config = dict(
    dataset='streak pictures of flow and ridge fields',
    train_examples=195000,
    horizontal_flip=True,
    arch='efficientnet',
    activation='relu6',
    channel_attention='se',
    kernel_size=5,
    init='xavier_uniform',
    muon_scale='match_rms_adamw',
    orthogonalizer='newton_schulz_5',
    steps=3800,
    lr_schedule='cosine_restarts',
    final_lr_fraction=0,
    adamw_weight_decay_other_params=0.05,
)
Rows from block 8 of a small self-supervised image encoder, named by matrix and row number. Rows with one number belong to one channel. Each number is 50 + 10 x the weight over its row's rms, rounded and kept within 0 to 99. All counts start at 0.
After each channel's rows are labels from the 100 images, of 14976, where the channel reaches its highest value: "colour at peak" is the nearest of a few named colours to the mean colour under the peak; "responds to" is what is common among them. Only what is clearly more common there than usual is listed. The data: streak pictures of flow and ridge fields.
# convs0: expand pointwise conv (model.blocks.8.convs.0.weight, 576x96x1x1), inputs 0-95
# convs1: depthwise 5x5 conv (model.blocks.8.convs.1.weight, 576x1x5x5, trained with AdamW), a 5x5 kernel
# convs2: project pointwise conv (model.blocks.8.convs.2.weight, 96x576x1x1, transposed), outputs 0-95

convs0.546:55 48 50 42 61 37 46 56 53 67 52 56 46 44 64 53 36 69 63 37 43 43 52 53 46 55 57 50 42 47 57 29 41 53 31 46 44 46 64 50 64 28 28 41 41 42 51 57 58 59 51 53 42 73 45 51 48 29 63 55 69 45 44 58 60 57 54 56 64 55 41 31 44 49 44 56 62 57 48 66 44 36 56 38 54 55 29 55 48 49 61 36 44 60 50 48
convs1.546:35 44 42 38 49 29 26 37 47 41 52 54 55 57 46 48 52 53 50 42 45 46 45 30 42
convs2.546:53 46 51 60 33 49 58 54 45 48 69 56 41 46 57 56 49 58 70 31 44 35 66 53 52 55 44 41 47 43 41 32 29 48 69 23 44 52 55 36 50 32 55 56 51 49 36 49 57 59 55 52 45 61 56 60 68 34 45 50 37 48 55 53 66 60 37 50 68 65 49 46 46 55 40 39 55 57 51 58 34 46 63 53 38 61 44 60 57 58 49 52 30 52 57 52
colour at peak: white
responds to: fine streaks; whorl

convs0.346:64 47 59 45 39 49 43 42 54 68 44 31 47 51 49 60 48 50 55 56 60 48 49 53 57 48 52 59 64 45 41 44 45 41 60 51 83 50 33 47 39 50 72 38 66 47 56 62 49 38 40 52 50 66 52 56 62 55 69 60 37 36 53 48 62 56 47 58 56 52 40 65 59 42 64 53 32 54 32 69 52 75 46 56 55 54 39 53 47 48 43 65 40 56 51 44
convs1.346:50 57 45 46 48 60 66 67 50 59 52 54 55 55 49 38 41 31 41 49 35 34 32 38 51
convs2.346:31 59 59 47 61 37 72 53 46 49 48 62 37 46 48 44 37 52 32 52 44 44 45 61 61 41 39 62 35 55 48 56 57 40 56 46 46 62 48 62 57 52 52 48 50 57 40 53 64 48 50 64 48 44 53 72 44 35 69 29 58 65 45 49 42 37 49 44 53 33 52 34 56 49 32 56 45 55 50 29 52 47 42 50 58 44 26 42 39 50 33 56 59 54 67 54
colour at peak: black
responds to: fine streaks; loop; delta

convs0.111:67 42 33 42 53 56 53 60 43 37 60 50 36 54 39 49 64 75 51 61 38 47 52 34 47 40 51 66 50 42 35 50 55 69 64 54 62 45 45 48 48 39 45 54 59 42 55 51 60 50 46 43 69 46 52 66 45 69 60 42 53 38 47 57 23 55 55 68 55 45 45 45 52 50 61 42 59 32 37 64 53 50 70 57 51 38 69 53 46 48 41 53 47 39 49 57
convs1.111:30 49 55 47 40 53 57 63 59 56 63 60 69 61 59 42 47 55 42 53 40 41 46 30 42
convs2.111:43 45 42 50 50 54 40 52 63 40 46 43 61 52 58 52 48 48 46 48 58 51 46 49 52 50 47 48 38 47 68 35 55 51 65 21 44 51 62 70 58 37 56 53 47 59 67 63 34 45 36 80 44 37 40 63 48 60 49 54 76 57 45 58 50 59 38 68 58 57 48 54 43 47 66 54 30 54 68 49 58 43 57 49 49 60 55 52 29 49 41 58 47 51 44 43
colour at peak: white
responds to: source

convs0.160:44 44 45 55 44 45 49 45 44 66 30 63 62 57 38 44 68 54 52 64 52 41 55 60 41 21 53 42 51 33 55 46 60 52 48 40 35 57 48 62 50 51 55 49 47 42 40 56 50 52 42 37 52 56 47 65 45 52 48 63 59 52 53 45 50 48 47 50 44 52 38 43 48 38 49 52 58 53 69 44 44 72 66 62 58 44 47 50 32 57 46 33 46 28 87 51
convs1.160:47 47 47 55 41 60 61 69 65 59 52 59 65 74 54 60 57 58 62 59 54 55 57 59 52
convs2.160:41 54 47 34 56 39 65 41 76 45 54 53 58 41 49 38 50 40 39 31 49 42 44 52 62 55 41 45 36 35 65 42 52 63 62 57 50 40 65 45 49 48 52 44 58 44 53 62 52 42 57 74 30 42 48 52 41 35 61 41 64 39 33 47 51 53 51 48 46 53 52 71 37 50 54 59 47 66 75 53 58 35 46 44 58 45 53 44 40 52 48 65 44 61 38 41
colour at peak: black
responds to: source; spiral

convs0.173:44 66 51 48 36 39 57 35 40 39 47 50 42 53 34 37 63 43 43 68 26 42 44 53 51 46 34 64 52 65 46 50 49 54 32 49 44 37 47 43 47 44 43 57 65 51 59 42 45 52 44 47 69 37 49 50 45 56 49 35 53 57 64 47 45 31 33 72 29 52 50 45 47 44 55 39 62 52 52 56 32 43 30 51 60 50 54 62 48 47 36 48 47 46 33 41
convs1.173:31 49 50 57 49 29 34 54 57 60 57 51 64 58 55 49 62 60 43 41 44 53 51 35 33
convs2.173:30 46 58 46 42 58 37 50 37 33 47 50 61 47 55 43 50 66 56 54 60 54 44 56 45 31 54 45 62 57 55 47 49 60 51 31 38 55 54 40 48 31 53 55 58 39 54 36 48 57 47 60 70 76 53 49 61 41 72 46 35 52 61 52 54 50 47 59 44 41 45 45 63 52 54 60 67 45 51 71 31 40 73 51 53 68 51 59 41 58 50 57 64 52 46 54
colour at peak: white
responds to: spiral; source

convs0.489:60 53 41 76 46 42 30 70 30 48 50 31 58 65 38 43 67 61 56 37 48 49 52 45 41 43 48 41 51 62 51 38 58 43 38 52 55 51 53 44 58 46 45 49 55 47 46 43 41 35 68 41 53 55 44 63 40 51 63 51 46 47 43 30 49 36 40 63 52 71 67 51 49 56 47 63 52 60 41 41 38 53 40 64 40 59 67 43 59 67 33 50 51 50 55 47
convs1.489:35 29 30 40 46 28 44 38 39 36 51 58 55 50 48 45 44 55 50 42 45 46 50 53 46
convs2.489:64 37 26 64 45 62 49 45 53 47 45 44 50 55 43 45 53 58 53 45 47 40 41 56 46 51 46 54 52 60 30 29 51 42 51 48 51 37 50 49 40 42 46 34 54 56 60 34 49 61 63 64 32 61 45 68 57 44 66 37 31 68 46 45 45 36 57 53 60 52 48 55 53 53 51 65 68 56 51 58 55 52 33 55 45 65 59 48 52 78 63 46 49 29 49 50
colour at peak: white
responds to: fine streaks; turbulent